Rows from block 5, named by matrix and row number. Rows with one number belong to one neuron. Each number is 200 + 20 x the weight over its row's rms, rounded and kept within 0 to 999. All counts start at 0. After the name is the row's rms in percent of the matrix's.
# gate: MLP gate (model.blocks.5.mlp.gate.weight, 1024x512), inputs 309-411
# fc1: MLP up (model.blocks.5.mlp.fc1.weight, 1024x512), inputs 309-411
# fc2: MLP down (model.blocks.5.mlp.fc2.weight, 512x1024, transposed), outputs 309-411
gate.1012,086,171,246,212,198,185,234,197,182,209,190,208,202,211,196,204,218,212,201,197,184,183,208,199,198,195,171,196,195,193,234,186,201,168,208,204,234,179,195,217,211,193,210,217,188,194,211,209,201,194,184,233,229,201,184,199,243,182,209,188,216,196,227,191,236,216,172,226,180,208,208,195,206,181,192,215,183,205,179,242,196,176,176,223,229,241,242,175,185,218,202,170,237,221,212,211,226,216,198,216,224,173,210,212
gate.1013,088,196,198,183,218,214,190,215,200,188,156,203,168,214,169,187,179,191,166,188,226,220,180,188,223,184,198,197,190,195,221,224,201,216,200,178,225,171,194,214,222,200,171,205,215,222,180,186,197,212,147,218,185,212,176,199,224,218,206,215,220,225,234,221,213,230,199,170,210,165,176,214,224,187,231,202,158,190,186,207,211,224,201,200,199,213,215,207,203,199,197,215,203,187,156,204,177,178,220,205,212,221,200,203
gate.1014,088,156,226,177,189,185,184,203,181,171,227,165,213,182,231,215,203,181,179,186,173,200,228,177,197,194,227,202,190,227,209,217,188,193,169,208,172,216,244,212,182,208,212,213,204,177,183,195,183,232,207,190,214,199,228,191,173,213,211,225,206,184,223,203,174,195,197,224,214,216,168,169,198,198,211,233,164,234,216,173,195,187,215,232,202,194,203,189,200,207,183,195,216,173,198,178,168,197,212,167,202,181,208,212
gate.1015,105,194,215,225,230,199,210,195,207,197,227,196,210,168,202,187,206,175,206,164,207,170,190,197,223,203,200,209,192,187,216,186,219,213,172,166,178,205,211,222,221,214,224,202,214,188,232,189,205,232,217,211,177,183,185,174,228,207,202,194,200,178,164,200,188,243,203,221,211,183,204,200,228,215,216,218,218,218,196,169,201,225,194,187,180,198,213,188,225,193,216,165,212,190,236,203,206,220,210,220,190,218,210,187
gate.1016,083,168,199,217,178,223,180,180,202,177,198,193,190,183,186,236,166,203,228,211,179,189,205,193,210,187,180,235,199,213,223,237,225,215,213,214,212,228,197,206,203,176,215,217,168,184,228,229,212,198,200,208,217,177,200,222,178,187,174,171,211,234,182,237,201,179,204,171,209,211,209,204,203,185,177,232,208,221,202,226,167,185,174,222,225,198,187,203,185,187,207,222,180,229,173,179,196,215,220,187,236,219,202,201
gate.1017,118,209,207,193,175,223,211,185,170,193,201,213,190,188,185,205,207,223,206,169,173,224,198,198,177,231,180,215,233,176,184,231,196,198,207,180,195,163,219,175,197,205,195,192,196,192,195,185,195,186,185,189,177,228,206,189,206,189,193,227,186,175,233,186,202,231,194,230,208,221,190,227,187,178,194,211,191,217,179,182,240,156,199,236,169,179,187,166,211,230,190,179,185,211,168,189,191,206,198,181,210,229,167,203
gate.1018,103,224,173,197,223,171,195,163,189,184,187,205,197,186,204,214,197,179,188,187,219,241,182,197,217,224,184,203,201,171,208,187,256,219,201,208,177,174,233,212,194,187,189,189,166,242,184,194,173,184,214,176,207,196,181,200,207,157,201,228,212,171,217,201,211,180,209,241,237,219,194,213,184,204,195,209,195,212,216,168,223,207,212,240,192,186,181,157,189,213,204,220,230,166,235,178,171,216,214,146,204,200,212,201
gate.1019,086,227,213,188,210,193,208,222,239,213,194,181,213,162,200,220,182,199,203,202,179,199,237,184,157,207,212,152,186,205,201,208,206,206,237,224,178,186,211,187,234,199,176,188,178,199,222,214,176,217,200,237,191,182,200,224,192,200,221,174,232,191,166,218,197,210,195,204,170,214,179,175,207,220,223,197,162,176,197,195,214,178,216,216,188,203,199,182,210,201,171,226,193,220,192,193,177,236,201,245,206,159,215,212
gate.1020,090,175,206,198,216,206,208,145,225,212,164,212,222,183,194,188,184,194,205,219,185,192,204,231,214,178,176,228,232,217,201,219,193,221,158,180,218,200,236,188,185,204,215,212,263,189,184,173,176,203,190,199,176,234,176,208,205,222,183,192,185,172,185,170,177,175,198,212,173,168,191,219,194,212,196,213,204,205,217,179,186,191,215,195,198,226,187,216,190,210,175,211,216,217,192,183,229,215,221,197,216,190,192,238
gate.1021,087,232,197,233,147,200,181,207,187,221,167,179,218,211,192,216,200,199,172,191,210,215,222,220,190,215,191,218,153,176,214,167,230,180,202,203,177,155,168,182,218,179,200,208,203,168,196,170,193,202,192,251,162,200,231,192,201,220,175,210,228,215,215,201,193,217,237,188,207,180,214,186,196,215,225,175,235,195,213,229,185,190,207,229,239,185,214,194,202,216,218,223,162,227,202,193,205,218,183,178,197,219,169,174
fc1.1012,087,159,204,204,219,216,206,224,216,184,188,167,219,182,184,182,211,215,203,183,203,175,212,196,150,241,224,176,212,249,193,206,224,195,203,184,211,179,223,209,182,179,219,180,232,243,230,219,184,191,188,204,185,181,187,218,186,203,197,177,214,183,210,191,236,182,238,231,210,226,201,174,169,206,224,192,197,192,179,185,218,173,191,229,230,228,186,240,206,226,181,202,173,248,194,223,197,211,210,207,206,233,208,207
fc1.1013,085,187,171,192,192,185,231,182,223,216,175,226,204,187,168,226,190,175,218,209,205,208,219,170,220,218,195,213,226,167,237,198,220,210,191,208,227,201,207,184,170,198,179,219,192,225,187,174,173,230,224,215,184,239,212,196,224,183,198,180,221,190,201,220,170,192,161,205,204,190,208,211,220,234,195,197,192,189,219,221,193,194,198,207,164,220,218,181,193,194,197,215,228,151,178,198,188,184,191,176,224,217,183,216
fc1.1014,094,202,166,205,195,183,228,221,170,207,183,202,208,200,161,187,210,194,241,218,206,190,222,206,183,232,236,236,200,227,177,198,165,217,208,168,181,194,170,174,171,210,212,185,186,188,175,174,205,233,198,193,196,210,176,178,242,212,217,204,188,166,208,201,173,180,210,211,239,203,209,171,205,227,172,191,198,171,198,208,187,218,215,203,227,230,189,172,195,193,188,168,218,189,166,209,196,217,197,196,172,183,180,213
fc1.1015,108,146,164,190,220,178,179,233,219,189,223,169,193,197,206,214,179,212,212,163,180,203,215,172,179,225,225,181,208,213,200,192,180,188,211,207,168,188,206,191,222,197,193,198,196,217,256,181,197,213,219,166,176,168,200,179,207,183,189,175,234,195,170,184,191,208,198,222,188,211,214,231,186,208,232,182,222,191,195,191,204,174,204,206,204,170,207,217,181,206,188,186,178,217,208,175,180,193,175,212,223,209,176,183
fc1.1016,087,173,219,205,206,193,192,211,230,200,197,183,189,180,197,211,222,200,225,177,223,190,205,190,185,216,188,226,170,173,204,150,221,218,175,184,229,209,189,218,182,232,209,216,180,189,226,185,224,191,206,177,198,207,191,232,189,163,188,178,159,209,233,200,193,161,201,188,172,182,231,170,206,212,190,174,198,178,198,220,208,221,205,213,190,221,177,214,186,203,188,217,173,208,193,241,182,203,183,193,221,183,183,194
fc1.1017,119,230,160,199,229,184,208,210,218,186,194,189,174,197,176,192,175,200,174,175,175,152,211,227,190,197,215,236,167,220,182,191,195,213,228,190,202,222,173,225,189,230,219,201,208,226,200,237,216,181,201,210,241,183,239,218,217,183,208,211,201,213,188,218,191,221,181,238,222,212,188,194,214,174,212,193,231,188,199,212,162,227,191,186,223,249,213,204,170,136,198,182,200,212,227,219,221,209,197,208,201,171,223,188
fc1.1018,120,178,222,251,190,231,169,205,192,213,187,210,179,197,220,188,220,197,227,208,230,189,168,194,199,214,193,201,201,231,188,217,225,180,202,184,196,191,176,204,227,193,187,187,209,213,221,209,229,209,200,177,168,201,196,220,200,165,216,198,191,197,191,208,203,181,232,186,200,177,183,209,238,165,211,186,191,203,206,183,181,236,192,209,228,178,186,180,222,150,218,166,152,190,212,251,209,215,180,197,214,180,193,216
fc1.1019,091,182,185,169,210,234,207,190,208,206,212,195,187,237,189,219,224,177,190,194,186,230,208,223,231,218,205,214,223,178,197,190,165,245,190,196,173,222,176,163,199,194,161,216,202,198,180,184,202,219,182,191,208,227,177,230,207,169,203,184,180,184,184,192,176,222,230,213,199,203,172,177,255,174,207,167,195,221,201,184,199,192,197,194,183,230,211,207,201,199,189,182,178,185,173,203,231,170,198,197,215,225,211,230
fc1.1020,090,234,203,212,177,202,197,181,208,165,214,184,214,178,192,175,235,241,200,195,192,196,207,208,162,221,212,242,231,221,239,184,190,182,181,177,197,235,189,220,168,203,234,200,163,215,231,196,220,177,185,182,170,187,185,218,216,216,191,221,205,212,220,195,153,216,195,201,235,214,197,168,197,220,213,228,178,224,225,210,207,179,171,179,187,185,207,204,212,216,189,173,201,197,177,225,212,203,188,207,208,235,184,198
fc1.1021,084,225,190,212,165,209,179,232,219,212,193,172,216,234,232,201,198,220,220,208,226,203,171,218,173,185,193,200,165,187,184,181,176,165,206,236,200,196,200,188,200,232,228,228,188,199,225,167,179,183,237,183,160,188,175,219,229,201,214,218,204,173,205,181,175,220,222,184,200,217,183,188,200,188,193,168,180,213,175,235,190,183,234,218,211,183,171,208,180,221,208,204,223,199,203,185,181,212,193,202,174,158,173,176
fc2.1012,081,175,196,194,234,209,175,183,177,198,240,194,211,232,230,188,210,187,196,204,203,209,181,219,180,179,158,186,219,216,177,200,238,182,183,178,206,174,202,200,210,218,195,213,179,215,177,227,182,184,210,179,206,195,189,199,167,190,221,153,213,190,222,193,192,190,218,230,176,192,223,216,225,204,199,202,197,207,238,227,240,185,211,230,225,202,234,216,174,226,208,177,180,184,190,196,196,225,205,153,191,191,178,207
fc2.1013,079,216,191,219,192,207,218,195,191,175,170,195,187,232,146,178,216,199,178,195,238,212,211,171,171,184,190,189,202,226,230,172,211,161,200,172,226,197,181,209,171,178,225,225,185,223,193,199,208,230,223,232,199,230,157,168,216,188,218,222,169,203,178,189,196,223,196,197,165,183,191,168,181,208,211,220,199,196,182,168,202,193,173,208,184,169,214,194,189,186,199,191,223,204,203,200,193,183,167,201,187,208,197,173
fc2.1014,085,161,170,177,227,208,191,199,176,219,214,192,189,197,235,213,187,206,225,168,203,177,161,203,202,207,235,227,215,215,223,195,175,185,204,180,195,194,194,207,174,166,218,215,200,177,200,230,223,170,184,202,223,169,205,222,216,181,176,179,199,174,192,211,222,196,234,203,201,242,200,217,234,234,211,222,214,250,209,212,205,245,196,217,209,166,183,159,214,217,187,201,193,192,197,230,201,225,202,193,189,193,176,194
fc2.1015,111,182,184,166,229,183,213,196,194,185,238,211,202,223,274,212,206,208,197,227,233,189,183,234,178,186,234,212,160,182,224,150,175,209,184,230,185,209,211,212,195,200,187,194,228,219,192,220,216,187,202,193,203,199,208,172,222,230,197,166,201,204,212,204,193,202,174,198,225,203,204,217,209,194,201,190,203,221,197,221,229,194,219,193,179,194,224,180,180,229,184,214,188,190,199,184,175,203,199,195,198,205,191,200
fc2.1016,072,218,195,224,184,216,166,185,202,217,240,214,191,173,205,182,206,199,171,177,219,189,183,186,186,205,230,187,177,238,189,201,207,208,201,219,180,181,183,215,175,174,197,224,179,241,180,177,159,189,188,162,173,169,239,221,219,204,205,204,216,233,191,213,216,196,181,215,220,236,184,194,175,168,182,220,207,209,224,208,201,226,204,218,166,171,205,153,174,206,191,221,208,197,187,186,227,207,202,218,212,178,169,173
fc2.1017,126,198,210,201,215,228,231,187,245,208,106,223,199,195,150,206,223,190,229,202,173,212,204,204,193,187,222,202,191,197,177,205,168,236,195,184,187,179,210,215,171,197,198,180,215,206,230,198,204,182,187,201,182,205,203,204,190,166,178,269,221,233,191,195,199,208,199,222,201,247,170,210,238,200,237,191,210,184,191,218,209,201,196,197,194,177,166,232,215,177,217,181,198,178,195,207,179,185,209,226,223,245,206,187
fc2.1018,116,171,161,196,196,214,164,192,228,162,134,232,185,174,181,209,185,217,194,174,187,212,191,184,213,199,189,233,186,202,215,213,200,175,209,189,201,194,176,169,235,219,220,212,202,179,184,236,221,201,193,200,230,167,211,220,226,189,183,241,251,193,215,183,214,189,193,232,213,216,209,192,217,188,194,211,210,190,208,234,220,193,179,220,201,153,232,217,193,203,209,165,166,182,207,175,200,197,204,220,187,186,255,193
fc2.1019,087,192,183,171,226,182,225,208,224,208,216,185,215,185,215,213,196,159,206,205,164,182,235,182,172,191,210,190,189,253,206,239,207,207,169,175,237,200,205,199,202,171,151,206,191,211,213,188,191,209,174,207,221,218,204,197,225,209,170,163,181,210,197,182,197,217,214,232,219,219,219,230,206,183,229,198,208,210,202,174,181,199,178,163,195,235,202,196,212,226,176,215,177,197,231,212,218,187,192,242,191,184,222,194
fc2.1020,089,232,190,203,214,226,200,213,201,189,174,182,187,224,176,217,179,208,217,193,213,202,176,183,181,192,189,191,182,206,215,193,197,172,225,226,177,170,179,219,192,202,201,223,232,183,192,179,227,219,228,217,196,213,189,177,206,219,210,241,197,225,225,193,204,184,160,211,194,263,204,202,223,219,178,213,208,199,200,193,182,212,199,230,206,158,173,181,201,169,201,212,205,188,178,200,189,189,198,230,195,191,199,198
fc2.1021,081,186,192,186,202,189,196,190,171,219,244,197,198,161,198,221,215,222,195,190,211,171,175,218,184,231,213,216,191,230,233,238,213,204,179,212,214,179,193,201,204,202,196,172,203,213,197,207,193,208,179,172,229,193,238,219,182,206,170,204,215,209,219,220,194,210,202,163,220,196,221,219,162,212,230,216,227,167,204,199,206,173,227,204,190,237,226,203,198,194,212,226,213,230,186,210,205,197,191,221,187,194,189,234